config.toml
model = "image diffusion model"
dataset = "single printed letters, digits and signs in grey, bent and noisy"
train_examples = 197500
image_size = 32
horizontal_flip = false
conditioning = "none"
arch = "uvit"
objective = "epsilon"
cond_dim = 256
norm = "layernorm"
norm_position = "pre"
hidden_act = "gelu"
mlp_ratio = 4
head_dim = 48
fused_qkv = true
qk_norm = false
parallel_block = false
dropout = 0.1
inner_norm = false
moe = "expert_choice"
num_experts = 4
moe_every = 2
expert_mlp_ratio = 1
experts_per_token = 2
shared_expert = true
patch_size = [4, 4]
layers = 8
width = 192
positions = "learned"
residual_init = "scaled_by_depth"
optimizer = "adamw"
learning_rate = 0.0023
beta1 = 0.9
beta2 = 0.99
eps = 1e-08
max_grad_norm = 3.0
max_steps = 16100
batch_size = 384
epochs = 31.3
lr_schedule = "cosine"
final_lr_fraction = 0.1
warmup_steps = 800
weight_decay = 0.04
Rows from block 5 of a small image diffusion model, named by matrix and row number. Rows with one number within an expert belong to one neuron, the router's apart. Each number is 200 + 20 x the weight over its row's rms, rounded and kept within 0 to 999. All counts start at 0. After the name is the row's rms in percent of the matrix's.
Before each expert's rows are labels from the 100 images, of 14848 (inputs lightly noised), where the router gives the expert most weight on average: "strongest on" is what is common among them. Only what is clearly more common there than usual is listed. The data: single printed letters, digits and signs in grey, bent and noisy.
# router: router (model.blocks.5.mlp.router.weight, 4x192), inputs 117-155
# up: expert up (model.blocks.5.mlp.up, 4x192x192), inputs 117-155
# down: expert down (model.blocks.5.mlp.down, 4x192x192, transposed), outputs 117-155

# expert 1
strongest on: the character @
router.1,053,180,201,213,212,194,185,215,221,201,177,216,209,204,190,203,205,186,188,238,190,193,209,208,177,173,225,201,213,206,206,202,201,225,193,221,195,179,188,216
up.36,101,195,175,208,194,203,237,183,195,207,186,210,197,206,225,167,196,202,188,179,229,228,176,185,205,204,209,207,240,178,221,215,217,208,193,207,219,234,200,217
down.36,098,204,222,182,204,187,187,226,174,196,195,229,194,232,246,204,236,176,194,200,196,197,240,196,182,189,161,243,181,229,206,182,181,220,156,170,194,177,156,209
up.37,110,176,232,214,186,175,205,202,199,217,193,198,195,192,197,192,195,210,232,196,205,207,182,173,197,186,214,177,188,173,225,173,215,192,212,205,224,217,229,173
down.37,098,206,172,185,214,202,184,201,193,194,205,200,215,249,206,210,229,185,151,216,232,237,227,217,215,218,223,214,198,216,174,207,190,243,163,204,197,174,172,220
up.38,104,167,193,167,199,200,164,156,250,170,174,204,206,237,182,178,183,215,176,217,249,188,220,210,200,199,244,186,237,213,205,171,178,245,183,198,212,194,195,234
down.38,081,221,179,210,233,176,203,188,207,166,224,204,218,179,231,194,214,187,192,182,169,227,160,235,224,198,187,219,173,176,197,197,183,179,231,189,195,162,213,195
up.39,118,179,181,217,205,189,161,191,210,195,195,168,204,205,232,188,159,236,183,191,235,209,241,194,182,242,238,187,195,167,183,223,180,207,221,178,170,222,158,210
down.39,125,206,192,200,206,212,222,193,219,172,207,197,194,157,207,208,209,211,217,202,174,202,147,219,200,153,213,208,196,186,232,202,180,180,221,168,188,183,227,203
up.40,090,224,181,181,218,201,175,202,229,180,162,203,189,223,219,187,207,169,206,204,197,210,170,209,194,193,204,197,219,211,220,199,216,211,191,207,227,199,201,214
down.40,073,200,211,240,191,210,198,152,180,229,196,196,211,191,201,205,185,190,214,222,208,194,213,191,212,225,236,175,199,218,223,204,197,186,256,160,190,213,212,218
up.41,102,191,208,212,199,179,213,217,200,161,178,177,256,182,232,191,159,205,212,213,195,214,186,218,198,203,186,180,185,171,220,172,216,230,206,213,241,205,195,177
down.41,090,161,192,203,203,195,200,191,190,198,156,196,177,205,160,189,200,182,165,206,216,221,205,175,213,169,216,239,235,194,203,183,163,200,236,207,176,229,189,179
up.42,093,193,240,194,235,183,185,218,190,183,201,206,140,200,195,185,198,200,197,202,218,193,183,172,206,222,175,191,192,198,250,169,211,200,209,208,213,142,248,169
down.42,069,185,172,175,189,231,205,200,201,234,198,191,228,228,191,182,193,230,207,237,211,179,223,226,183,201,243,193,226,211,179,240,206,223,202,191,178,197,163,237
up.43,128,202,197,197,228,212,155,201,226,196,195,185,203,202,229,229,211,191,249,178,187,215,188,214,195,201,182,193,173,180,193,196,200,206,216,177,217,181,207,193
down.43,200,209,231,174,176,194,220,217,195,189,226,202,237,210,249,181,216,206,212,198,173,201,213,212,190,225,171,210,199,231,202,211,194,197,172,196,210,171,172,227
up.44,085,215,218,227,194,203,204,181,167,198,195,196,224,206,174,226,210,187,215,150,185,215,177,220,198,208,176,212,200,181,183,195,172,210,216,169,223,164,167,212
down.44,109,191,203,219,214,209,226,208,194,218,213,179,191,198,233,184,216,193,195,182,214,212,202,178,202,190,202,183,221,204,204,218,211,192,154,246,166,229,199,209
up.45,098,173,219,193,193,206,202,233,197,195,200,206,204,222,199,178,200,196,206,216,237,215,210,163,191,228,202,151,177,179,172,214,170,198,210,203,245,165,225,198
down.45,067,209,212,202,196,198,178,211,244,168,194,201,198,173,204,211,186,216,206,225,170,199,171,222,200,155,207,215,201,200,239,183,194,203,219,161,188,198,208,224
up.46,087,215,230,209,198,168,188,219,187,219,187,207,174,205,221,201,197,184,225,201,181,195,174,220,204,216,195,232,170,183,225,186,190,184,198,216,179,192,204,173
down.46,059,196,193,168,185,210,221,202,190,174,174,203,213,212,189,190,190,238,206,209,219,180,215,183,218,216,224,168,199,227,197,213,235,212,194,190,209,202,200,225
up.47,112,229,218,196,176,213,190,185,231,205,175,169,197,196,198,198,190,210,232,193,206,219,200,198,185,197,208,206,201,159,212,178,184,177,205,191,224,242,218,194
down.47,143,211,186,218,232,187,205,180,219,189,200,199,186,195,191,215,198,184,201,186,198,207,162,192,197,193,198,215,197,192,180,204,174,211,213,198,202,166,195,194
up.48,104,210,186,170,215,197,229,179,222,191,202,188,196,213,175,189,211,208,191,182,221,222,211,198,196,191,205,212,219,189,213,183,206,215,206,176,188,219,218,222
down.48,101,213,196,196,182,196,183,181,232,215,207,162,213,194,180,196,204,211,235,213,155,190,188,200,193,230,192,163,203,196,190,207,214,169,236,167,215,148,215,224
up.49,104,231,226,195,160,234,206,204,227,210,214,175,198,181,211,209,194,208,202,194,215,189,179,224,204,266,211,185,202,190,189,202,190,174,201,201,210,203,240,210
down.49,092,198,237,226,228,158,185,206,225,153,177,201,162,195,206,225,235,185,213,179,193,212,210,179,209,164,174,243,194,218,211,165,215,199,226,192,216,222,205,190
up.50,090,226,204,187,246,211,183,207,235,190,205,162,205,196,194,192,179,194,218,184,169,213,212,211,195,233,215,243,205,168,220,225,219,199,201,196,176,185,178,220
down.50,096,205,155,179,189,226,227,187,198,205,222,186,252,193,202,164,227,232,211,210,211,198,170,208,206,225,209,128,206,180,190,236,243,174,182,225,178,183,228,221
up.51,091,203,196,182,178,202,180,185,228,186,200,185,204,240,186,212,214,190,207,198,206,165,196,186,209,173,215,178,181,232,225,175,170,184,189,204,205,192,226,231
down.51,065,219,174,202,229,188,227,172,182,186,222,225,206,207,205,199,211,206,207,172,205,206,189,197,228,237,176,198,175,207,170,231,220,210,207,192,200,179,189,183
up.52,088,181,213,203,232,173,213,185,201,165,224,193,209,197,167,242,237,232,192,159,154,228,221,197,221,176,238,212,187,170,236,199,233,204,226,210,232,224,233,176
down.52,085,177,184,192,155,204,234,209,188,208,206,207,184,170,187,169,180,194,227,205,204,188,161,197,180,185,207,208,208,184,180,211,167,171,216,213,176,201,197,207
up.53,091,227,184,233,224,176,214,203,195,212,184,193,220,204,182,198,195,184,187,178,187,222,167,201,192,174,204,214,177,182,171,243,177,216,211,184,180,205,201,213
down.53,064,191,196,174,197,234,199,180,205,196,220,211,196,209,199,168,180,208,182,192,209,218,218,205,207,225,207,176,226,203,199,215,211,214,191,175,196,191,176,201
up.54,127,208,177,189,166,186,185,206,207,197,194,180,224,164,181,197,180,200,210,190,223,223,182,215,192,216,228,163,181,165,222,205,211,196,195,204,218,211,209,212
down.54,124,193,228,241,237,199,185,205,166,203,199,226,168,214,202,223,211,184,185,195,213,177,216,198,213,183,218,247,189,216,185,195,210,213,202,196,188,244,186,173

# expert 3
strongest on: dark on light; the character -
router.3,084,215,207,179,206,217,191,208,237,196,189,200,205,184,209,176,212,222,190,179,236,183,199,181,224,209,195,223,180,213,179,197,188,179,169,192,195,208,194,178
up.36,093,210,263,202,192,200,190,230,198,187,171,217,185,237,198,205,184,189,187,210,212,227,177,176,201,167,203,209,209,208,178,183,185,212,212,206,237,228,196,194
down.36,084,205,169,212,181,191,186,198,271,219,220,178,214,183,220,191,200,201,173,209,183,228,197,160,200,213,187,191,207,189,216,192,196,206,130,194,193,211,228,191
up.37,118,186,185,191,202,200,190,204,196,191,188,216,238,168,200,213,216,184,203,211,231,173,249,200,231,215,249,215,185,192,216,227,206,209,211,159,203,165,222,182
down.37,092,201,229,220,198,207,223,201,110,213,205,186,179,222,193,196,180,219,174,209,171,233,180,211,188,185,178,199,228,208,197,185,185,186,188,225,196,225,208,220
up.38,138,196,184,202,227,186,186,199,195,186,185,214,189,200,205,196,173,235,221,223,199,193,186,191,212,240,204,171,186,189,216,202,198,200,226,211,209,244,208,172
down.38,150,198,173,188,202,203,179,221,218,205,207,192,221,222,215,196,211,186,160,225,213,243,238,203,192,206,231,195,203,207,190,199,226,227,189,217,215,187,179,209
up.39,081,244,220,203,218,181,187,206,167,186,188,222,204,253,242,203,209,219,207,145,214,222,184,223,190,220,223,169,228,223,156,231,169,191,203,224,204,218,207,242
down.39,077,190,199,195,176,202,206,212,282,210,195,199,175,208,187,228,176,197,210,217,214,202,213,186,175,187,231,170,181,187,196,220,196,203,165,204,179,201,194,200
up.40,103,197,212,189,207,192,180,212,191,209,227,202,188,236,227,214,212,207,166,198,209,164,182,200,197,215,210,213,205,232,237,208,217,225,218,176,200,155,230,211
down.40,085,212,183,201,175,191,207,195,281,235,188,219,203,201,193,206,188,186,182,208,176,216,219,212,190,162,182,239,202,199,225,170,189,214,153,188,236,203,182,183
up.41,098,178,212,200,214,201,198,181,171,203,203,199,205,195,181,238,216,167,202,185,175,208,211,204,228,213,193,187,225,193,201,173,165,200,202,207,215,193,206,189
down.41,114,195,236,203,198,199,199,183,220,162,176,186,213,234,190,211,217,183,180,176,188,248,233,188,225,206,210,218,193,216,173,229,193,181,237,174,215,198,206,162
up.42,114,232,248,192,191,196,185,193,204,185,206,214,164,226,175,204,206,220,186,222,176,222,179,186,165,205,179,176,207,217,193,188,183,203,205,220,179,213,172,227
down.42,103,179,162,199,176,169,206,178,179,213,226,199,224,191,218,223,172,195,205,212,245,175,168,194,202,182,208,190,203,183,237,194,190,205,169,214,237,196,212,204
up.43,081,202,198,196,191,185,194,167,201,183,227,223,215,236,192,183,217,200,167,192,200,242,207,223,211,189,207,218,236,214,181,188,219,225,205,190,219,187,190,209
down.43,078,206,200,200,191,185,211,218,226,210,173,182,160,174,192,225,177,210,237,199,200,168,176,170,199,189,188,177,182,193,217,201,197,186,204,183,210,206,239,201
up.44,098,188,210,209,218,210,191,189,210,226,183,185,168,182,203,192,214,197,225,191,199,201,205,217,172,157,215,214,219,194,175,169,200,179,213,178,214,217,194,213
down.44,086,193,177,190,221,205,238,201,195,198,203,169,177,212,196,202,230,206,176,183,171,202,208,229,204,220,188,171,193,214,224,251,213,225,188,227,144,177,186,240
up.45,105,160,235,212,189,180,215,217,198,223,189,200,203,206,205,195,217,186,223,190,176,218,201,174,188,138,219,190,194,184,206,222,205,228,221,223,216,191,214,201
down.45,083,201,179,208,193,192,212,195,256,189,199,190,208,178,211,206,200,217,193,202,215,217,172,140,207,157,178,170,162,208,204,185,186,224,188,228,231,183,198,201
up.46,085,226,184,185,205,190,218,190,203,202,169,232,193,220,177,214,170,215,199,171,194,226,210,193,204,190,212,173,211,187,185,204,193,190,207,212,219,245,246,183
down.46,062,209,226,206,207,189,203,192,177,208,209,182,220,183,189,205,211,167,192,207,171,186,201,194,196,211,192,196,216,212,223,211,197,210,218,164,183,159,198,217
up.47,096,209,161,198,184,199,256,209,189,168,197,218,217,209,196,194,163,197,241,184,184,195,219,209,190,181,228,216,203,191,172,198,233,181,216,231,208,218,196,196
down.47,073,208,202,195,218,177,195,189,258,215,202,173,203,201,184,221,221,219,184,208,203,206,203,229,206,182,191,207,183,211,217,186,180,213,138,182,212,175,203,214
up.48,085,185,215,189,203,204,192,205,189,211,188,224,185,191,151,192,183,197,192,202,196,224,216,186,171,217,212,192,229,213,215,188,181,215,201,189,172,188,186,192
down.48,063,210,180,206,178,188,220,221,221,216,203,176,212,222,228,186,212,206,189,208,199,189,193,214,196,178,184,208,180,206,193,208,231,195,186,204,240,218,199,204
up.49,105,198,236,232,127,190,208,158,195,182,204,193,198,214,190,210,188,197,193,196,225,194,176,202,204,187,212,208,171,179,213,213,168,218,213,179,183,205,217,231
down.49,142,202,198,175,215,220,231,206,199,164,210,228,210,208,271,184,232,200,202,199,215,207,212,200,204,188,203,235,186,222,190,190,218,197,132,192,184,184,213,222
up.50,106,197,182,216,214,194,209,202,201,189,194,219,161,207,230,180,143,214,237,196,178,182,190,208,224,201,197,188,221,182,238,203,191,223,203,194,186,205,214,210
down.50,069,208,180,173,186,210,210,214,211,216,162,166,220,235,171,209,236,179,152,175,192,222,198,218,173,194,201,229,176,191,179,203,219,178,187,187,209,175,189,191
up.51,128,229,166,202,191,202,218,238,190,229,222,235,195,192,156,220,212,244,162,223,215,199,213,192,179,195,188,180,197,176,185,227,195,212,217,178,217,182,191,221
down.51,116,196,182,202,200,200,169,203,256,207,195,187,212,153,193,179,190,226,176,218,176,223,200,157,193,190,196,207,194,210,207,188,195,218,190,202,200,178,200,179
up.52,113,196,183,235,209,187,209,165,193,220,215,201,196,184,186,199,178,232,142,194,183,196,189,251,192,223,170,198,268,183,205,204,207,201,198,216,177,205,191,229
down.52,101,211,201,167,157,201,165,215,242,170,195,219,190,187,205,187,198,190,214,208,191,196,212,140,215,217,212,204,176,191,182,201,202,223,251,180,208,199,187,178
up.53,119,195,174,208,157,166,215,184,199,193,226,201,199,184,172,196,163,221,187,209,225,227,244,193,205,202,220,191,215,209,200,185,176,191,205,216,184,245,179,220
down.53,100,223,220,178,167,190,204,214,243,214,214,218,227,198,249,207,220,197,215,188,171,187,186,213,186,211,165,203,204,214,212,210,193,219,165,183,220,156,183,212
up.54,109,176,197,215,180,188,215,177,209,161,203,194,176,190,198,198,216,181,178,207,190,224,255,181,222,214,203,200,181,216,174,208,164,183,212,151,215,177,203,202
down.54,070,218,200,195,198,196,218,201,252,220,177,168,213,223,188,225,185,206,163,178,198,190,192,246,170,189,185,203,195,178,234,216,214,208,138,212,200,200,186,187

# expert 2
strongest on: the character -
router.2,165,212,197,230,181,202,212,167,166,196,250,188,204,201,208,233,184,204,217,170,201,213,196,213,206,238,168,202,209,185,197,188,203,187,236,181,196,223,205,201
up.36,096,184,205,177,198,160,234,175,204,196,182,212,203,191,192,214,186,207,220,192,211,202,215,211,165,233,190,206,161,181,213,187,196,182,180,213,202,159,178,190
down.36,099,213,133,216,172,203,189,183,154,202,228,165,170,214,198,164,237,219,173,201,168,190,167,182,215,176,179,190,220,192,224,195,199,225,204,223,208,218,200,224
up.37,091,178,196,188,193,222,188,196,191,224,127,176,223,221,229,208,183,173,219,202,198,209,233,201,169,183,206,197,209,183,237,189,221,196,178,218,205,188,191,180
down.37,075,198,214,210,224,204,213,209,280,184,202,195,185,208,188,186,203,217,194,199,202,191,185,212,216,202,204,205,207,200,195,208,187,204,177,194,186,195,203,225
up.38,105,239,196,214,217,186,217,179,202,221,189,201,197,204,163,206,180,212,177,178,190,242,236,170,190,222,206,214,216,229,192,192,203,197,241,182,181,198,217,192
down.38,088,221,203,176,200,200,198,207,132,214,194,184,230,215,220,208,178,209,205,178,213,197,191,194,191,181,205,186,173,175,190,212,233,186,208,211,254,213,217,173
up.39,098,187,184,211,206,196,209,209,214,178,190,177,207,201,174,230,176,203,189,195,175,184,180,195,191,197,163,186,237,213,195,205,181,181,214,188,206,224,211,189
down.39,088,189,200,215,186,193,194,190,133,198,197,188,193,168,176,205,202,190,223,172,166,171,164,196,208,190,157,217,193,198,195,195,194,175,225,196,188,187,232,187
up.40,106,186,198,201,198,217,219,223,207,175,188,227,180,201,197,184,217,220,230,210,192,190,189,227,198,177,199,199,225,191,201,184,187,211,193,197,191,230,172,208
down.40,080,213,190,203,165,186,194,200,129,190,198,196,192,197,176,227,181,184,202,183,201,198,191,188,201,193,201,208,183,179,214,198,213,199,225,203,231,203,214,183
up.41,079,190,201,197,180,176,219,241,201,196,210,216,195,177,187,185,201,196,201,232,185,207,205,176,169,204,232,233,181,158,184,219,216,171,186,186,205,227,204,206
down.41,070,217,184,205,233,214,194,179,222,201,203,191,207,214,206,212,239,201,202,173,210,186,194,212,222,216,161,183,200,247,214,202,197,249,219,208,176,189,198,173
up.42,082,200,207,233,182,162,201,199,189,211,182,203,166,204,171,216,193,202,224,202,190,161,182,193,179,199,163,210,205,210,205,208,179,192,183,200,175,205,196,182
down.42,079,212,171,176,198,210,170,197,235,202,215,177,242,202,216,177,229,204,153,220,189,243,212,187,204,185,218,173,206,188,184,190,203,235,203,214,228,211,182,201
up.43,081,190,197,152,209,179,204,179,226,186,164,249,190,209,167,193,201,184,181,204,195,205,161,238,224,203,209,180,198,182,192,194,180,212,195,167,206,162,206,183
down.43,085,207,165,187,199,204,181,174,143,190,213,205,224,191,204,210,199,192,192,195,196,210,187,208,218,195,177,196,198,189,218,196,177,200,218,173,206,176,198,165
up.44,104,210,211,213,229,198,215,214,216,196,197,169,190,181,190,186,193,195,178,167,188,223,209,206,198,169,187,207,219,189,173,238,186,206,203,192,193,225,166,171
down.44,093,179,210,201,204,177,217,192,105,174,190,188,179,210,184,232,200,181,197,190,182,184,199,237,195,238,195,185,193,197,203,206,199,183,214,210,172,207,208,212
up.45,113,199,219,199,197,201,215,192,216,189,187,170,179,199,222,186,194,185,195,191,212,218,219,183,185,216,180,221,211,201,209,204,192,200,196,183,191,169,189,243
down.45,126,197,236,205,175,207,192,183,189,214,188,204,244,176,231,219,220,183,222,220,204,208,211,176,200,229,211,183,195,226,237,177,184,184,188,167,203,186,184,224
up.46,083,185,196,199,209,191,214,182,210,200,189,212,171,192,217,231,193,203,191,201,170,165,212,153,192,180,176,215,197,180,212,210,202,226,175,215,211,216,212,209
down.46,100,184,202,229,209,218,206,187,145,208,224,174,186,219,190,166,230,216,197,212,157,198,186,233,210,179,181,178,219,221,188,192,208,188,179,221,172,217,199,208
up.47,112,196,214,212,222,214,205,180,223,215,191,223,162,204,169,201,185,204,193,190,195,179,193,195,179,178,198,199,183,171,227,215,193,154,190,223,194,198,182,246
down.47,122,188,214,218,201,212,178,196,159,201,194,196,213,198,204,225,213,184,214,194,224,173,220,242,187,217,183,206,203,215,209,172,213,187,227,214,177,194,159,197
up.48,068,214,206,195,208,200,201,196,230,182,190,207,170,179,218,189,209,180,226,169,210,205,202,205,212,221,213,243,206,233,180,210,203,193,186,191,211,198,187,189
down.48,086,229,192,189,180,180,142,210,190,217,192,204,240,163,220,201,155,211,192,203,197,211,208,173,193,198,197,237,192,173,219,170,186,206,214,199,209,209,192,156
up.49,122,167,215,222,177,215,199,203,210,181,178,211,208,194,194,199,214,185,158,200,177,192,204,159,211,184,216,225,204,210,186,207,186,236,216,179,198,213,220,178
down.49,114,171,201,223,210,208,205,177,160,203,218,173,168,212,192,159,180,208,220,205,187,180,199,245,192,182,182,195,221,213,203,166,196,178,183,232,178,206,234,217
up.50,112,236,204,224,191,186,218,180,225,211,207,192,206,173,174,215,196,236,152,215,191,198,187,220,165,192,184,178,231,186,186,196,216,208,217,204,187,206,202,177
down.50,114,194,187,200,191,214,182,218,281,171,196,211,187,187,213,201,238,174,218,178,226,216,201,172,220,215,208,203,185,204,185,205,208,211,248,193,195,165,182,192
up.51,079,203,220,174,174,189,204,203,191,207,114,175,216,231,214,216,215,180,189,204,185,235,199,182,161,204,202,215,186,187,207,189,205,195,172,189,210,181,212,204
down.51,070,180,186,202,229,198,185,203,243,188,223,221,183,174,200,189,181,200,211,186,194,176,196,201,220,200,225,190,198,193,163,211,217,227,174,207,178,214,190,201
up.52,118,205,201,200,194,209,194,210,204,194,170,185,192,184,185,230,212,205,183,172,196,232,245,187,197,190,200,219,197,212,138,141,169,204,190,186,206,207,209,219
down.52,125,198,197,168,183,215,222,201,175,183,171,181,214,230,180,206,210,198,160,201,225,239,230,200,177,201,196,207,201,176,211,211,182,195,219,197,190,188,161,185
up.53,136,169,220,198,194,195,195,184,230,170,180,190,204,194,202,174,175,196,179,187,220,182,236,176,203,176,198,211,184,184,185,212,158,232,222,185,146,209,182,189
down.53,204,247,197,208,175,188,168,195,215,210,206,172,197,184,167,222,179,187,230,190,196,187,180,184,196,229,197,196,196,167,199,195,212,199,239,174,239,188,196,194
up.54,080,184,210,159,192,222,198,225,229,204,173,196,232,191,224,188,184,177,194,212,200,157,217,175,197,196,196,209,226,188,179,209,197,203,197,204,207,178,170,168
down.54,090,216,128,162,152,192,191,200,165,232,196,192,232,183,181,204,158,231,203,206,207,175,196,159,188,181,214,196,185,166,232,201,174,229,226,209,212,211,185,155

# expert 0
strongest on: the character @
router.0,053,174,191,187,206,172,199,207,213,208,162,204,194,210,194,207,201,190,196,230,176,194,191,218,168,172,232,179,204,201,212,216,209,220,221,222,212,173,201,208
up.36,098,204,177,233,210,206,186,203,190,222,190,195,211,187,185,201,186,213,210,160,214,230,181,222,201,196,206,225,225,196,245,168,183,202,231,174,206,236,224,213
down.36,114,227,190,175,234,197,205,228,207,183,229,197,192,206,215,182,226,215,190,184,177,181,232,207,194,206,172,218,187,195,159,225,209,214,171,219,188,190,180,204
up.37,099,167,201,219,184,183,206,221,186,207,189,231,229,193,189,221,211,235,202,237,183,204,167,203,220,197,209,188,195,179,189,190,170,167,201,222,240,200,226,172
down.37,080,195,176,163,228,208,198,217,219,171,221,198,173,202,183,170,187,222,170,177,215,205,190,193,193,198,195,210,199,188,167,213,197,208,196,237,178,211,199,175
up.38,084,207,178,236,189,215,212,196,208,206,211,196,166,216,207,207,164,191,204,175,201,188,207,187,179,195,192,192,223,171,182,195,159,218,219,167,199,207,188,221
down.38,070,213,196,188,240,207,208,165,211,166,218,198,222,202,189,191,240,226,197,194,180,226,201,224,195,217,222,200,179,191,173,196,216,140,217,201,179,189,219,193
up.39,097,214,193,192,174,206,193,213,212,208,191,181,184,215,235,227,191,195,178,187,214,166,224,202,183,214,235,215,159,183,202,217,175,177,212,173,147,250,211,203
down.39,100,205,167,202,233,193,198,164,231,162,218,216,219,155,212,204,204,206,228,178,189,206,153,195,216,194,210,201,196,188,199,206,185,168,229,170,201,177,235,182
up.40,085,232,158,195,214,213,224,195,191,217,187,207,206,206,201,199,220,199,194,164,187,153,213,226,225,202,167,167,199,187,193,181,171,210,219,167,203,205,158,199
down.40,085,203,189,158,170,215,161,204,196,229,198,205,213,210,173,190,165,227,201,199,210,222,194,207,160,220,212,183,200,201,227,186,187,204,203,211,144,179,157,170
up.41,105,181,218,184,223,223,202,204,205,206,249,210,207,171,196,210,168,213,251,194,212,201,212,191,208,232,181,216,188,221,229,207,196,192,195,203,238,197,216,175
down.41,097,197,180,195,161,185,230,191,174,199,172,152,211,232,162,203,212,219,188,192,223,177,194,208,203,177,217,204,203,186,192,202,184,192,215,206,176,182,187,209
up.42,082,212,171,223,207,186,209,203,229,184,223,217,199,202,235,185,178,212,195,172,199,168,228,196,209,202,195,237,192,167,169,200,183,224,231,187,176,204,165,230
down.42,072,184,195,185,247,206,219,214,168,190,218,199,211,182,233,188,262,204,215,202,184,193,208,215,206,209,192,209,188,242,177,215,194,207,163,178,188,181,208,224
up.43,094,187,198,218,171,165,237,174,162,209,192,200,218,203,183,231,228,185,176,155,171,244,188,191,179,186,228,224,203,176,188,216,245,231,212,167,174,172,225,211
down.43,090,203,209,201,204,176,217,206,200,179,190,159,173,196,191,208,202,219,210,199,238,162,183,200,210,184,184,203,167,190,206,167,200,184,196,204,180,196,180,221
up.44,089,228,242,202,171,188,202,218,200,177,201,159,190,176,231,190,221,238,185,217,182,171,228,198,198,197,156,195,174,168,211,198,193,204,214,189,197,194,174,196
down.44,106,197,160,166,208,230,211,213,193,191,201,196,191,202,196,185,216,223,183,195,235,206,178,207,194,189,194,214,206,186,188,199,191,217,169,245,184,211,200,203
up.45,092,235,215,184,257,188,215,201,202,176,231,213,231,185,227,179,158,212,198,195,183,185,200,195,197,221,226,212,198,179,208,200,239,212,204,195,216,154,187,176
down.45,090,210,169,180,157,206,207,206,234,179,193,177,212,195,200,208,208,226,192,194,213,209,160,191,181,192,164,181,204,179,210,205,201,208,178,229,206,181,215,216
up.46,095,175,229,202,211,209,204,208,216,180,225,223,212,204,222,216,214,229,192,214,197,175,222,211,233,180,198,182,210,178,166,204,162,170,203,208,189,207,207,181
down.46,093,179,176,219,179,184,189,198,198,222,219,232,169,181,174,175,160,192,225,213,198,205,192,179,209,214,191,199,220,227,236,166,160,236,226,193,178,191,218,207
up.47,124,188,196,185,180,176,258,199,198,174,214,200,224,240,180,163,185,191,150,223,205,201,203,207,190,185,214,191,225,203,244,175,205,196,187,229,211,204,211,217
down.47,103,223,219,242,204,191,172,194,214,214,247,207,208,168,216,214,187,199,235,198,189,166,166,202,227,220,206,181,187,211,188,211,231,208,191,193,220,222,220,199
up.48,103,213,219,237,215,207,168,217,216,203,222,170,186,206,176,177,182,204,200,197,205,214,207,207,183,188,194,229,184,210,237,210,198,228,204,194,188,194,219,199
down.48,096,210,186,208,232,213,199,191,211,199,220,223,218,190,188,214,206,213,227,228,227,180,233,237,196,196,247,173,211,190,155,213,235,183,213,171,210,206,203,235
up.49,092,204,232,194,183,212,200,202,220,230,209,200,209,184,180,192,188,164,218,196,219,206,209,184,198,243,168,180,172,208,231,205,159,186,175,226,208,203,221,182
down.49,090,219,194,202,213,177,202,193,186,175,194,169,193,215,186,232,224,250,185,210,215,205,213,208,240,168,186,189,169,200,205,190,192,208,222,174,212,175,193,201
up.50,095,227,239,192,217,212,232,173,199,204,201,161,209,173,202,172,180,194,206,151,214,175,219,163,181,199,214,207,180,211,178,190,175,207,224,157,214,186,159,205
down.50,115,178,205,197,159,198,195,237,195,218,193,172,178,196,200,195,181,198,196,192,172,210,170,212,188,186,161,196,208,205,239,190,164,235,177,221,216,200,194,191
up.51,102,227,178,179,208,207,198,202,234,179,205,204,179,202,198,187,184,234,183,219,221,197,213,187,206,259,207,190,228,226,191,187,214,174,182,212,178,211,218,173
down.51,101,239,213,207,209,218,224,186,174,213,216,206,213,234,176,195,233,211,198,182,199,180,206,215,193,229,214,205,204,175,190,231,220,153,236,203,164,197,210,214
up.52,091,192,211,213,187,172,256,175,214,173,205,196,188,193,181,224,184,197,230,176,265,218,181,177,198,210,228,222,196,187,223,200,169,206,218,196,205,181,210,194
down.52,073,215,184,207,198,210,197,198,204,207,218,207,208,199,177,214,217,194,204,201,165,180,171,226,193,199,207,199,205,202,178,225,189,209,238,157,194,184,213,189
up.53,117,238,233,188,211,214,188,216,224,164,213,196,168,185,214,213,175,238,223,177,205,187,215,200,163,229,196,184,214,220,179,209,215,197,197,196,173,229,204,194
down.53,163,193,202,213,202,199,217,198,186,165,189,157,215,198,210,200,246,172,184,202,214,218,202,195,228,194,214,240,194,196,165,215,201,181,190,187,251,212,233,216
up.54,121,163,209,200,208,182,173,212,220,251,215,217,195,185,199,171,177,175,202,210,198,222,182,213,183,200,189,187,211,221,230,172,162,215,174,203,208,216,215,177
down.54,127,211,190,191,241,206,166,181,198,197,207,185,222,236,195,227,222,219,162,209,225,220,227,221,228,214,211,171,206,235,199,208,198,244,204,176,213,169,191,204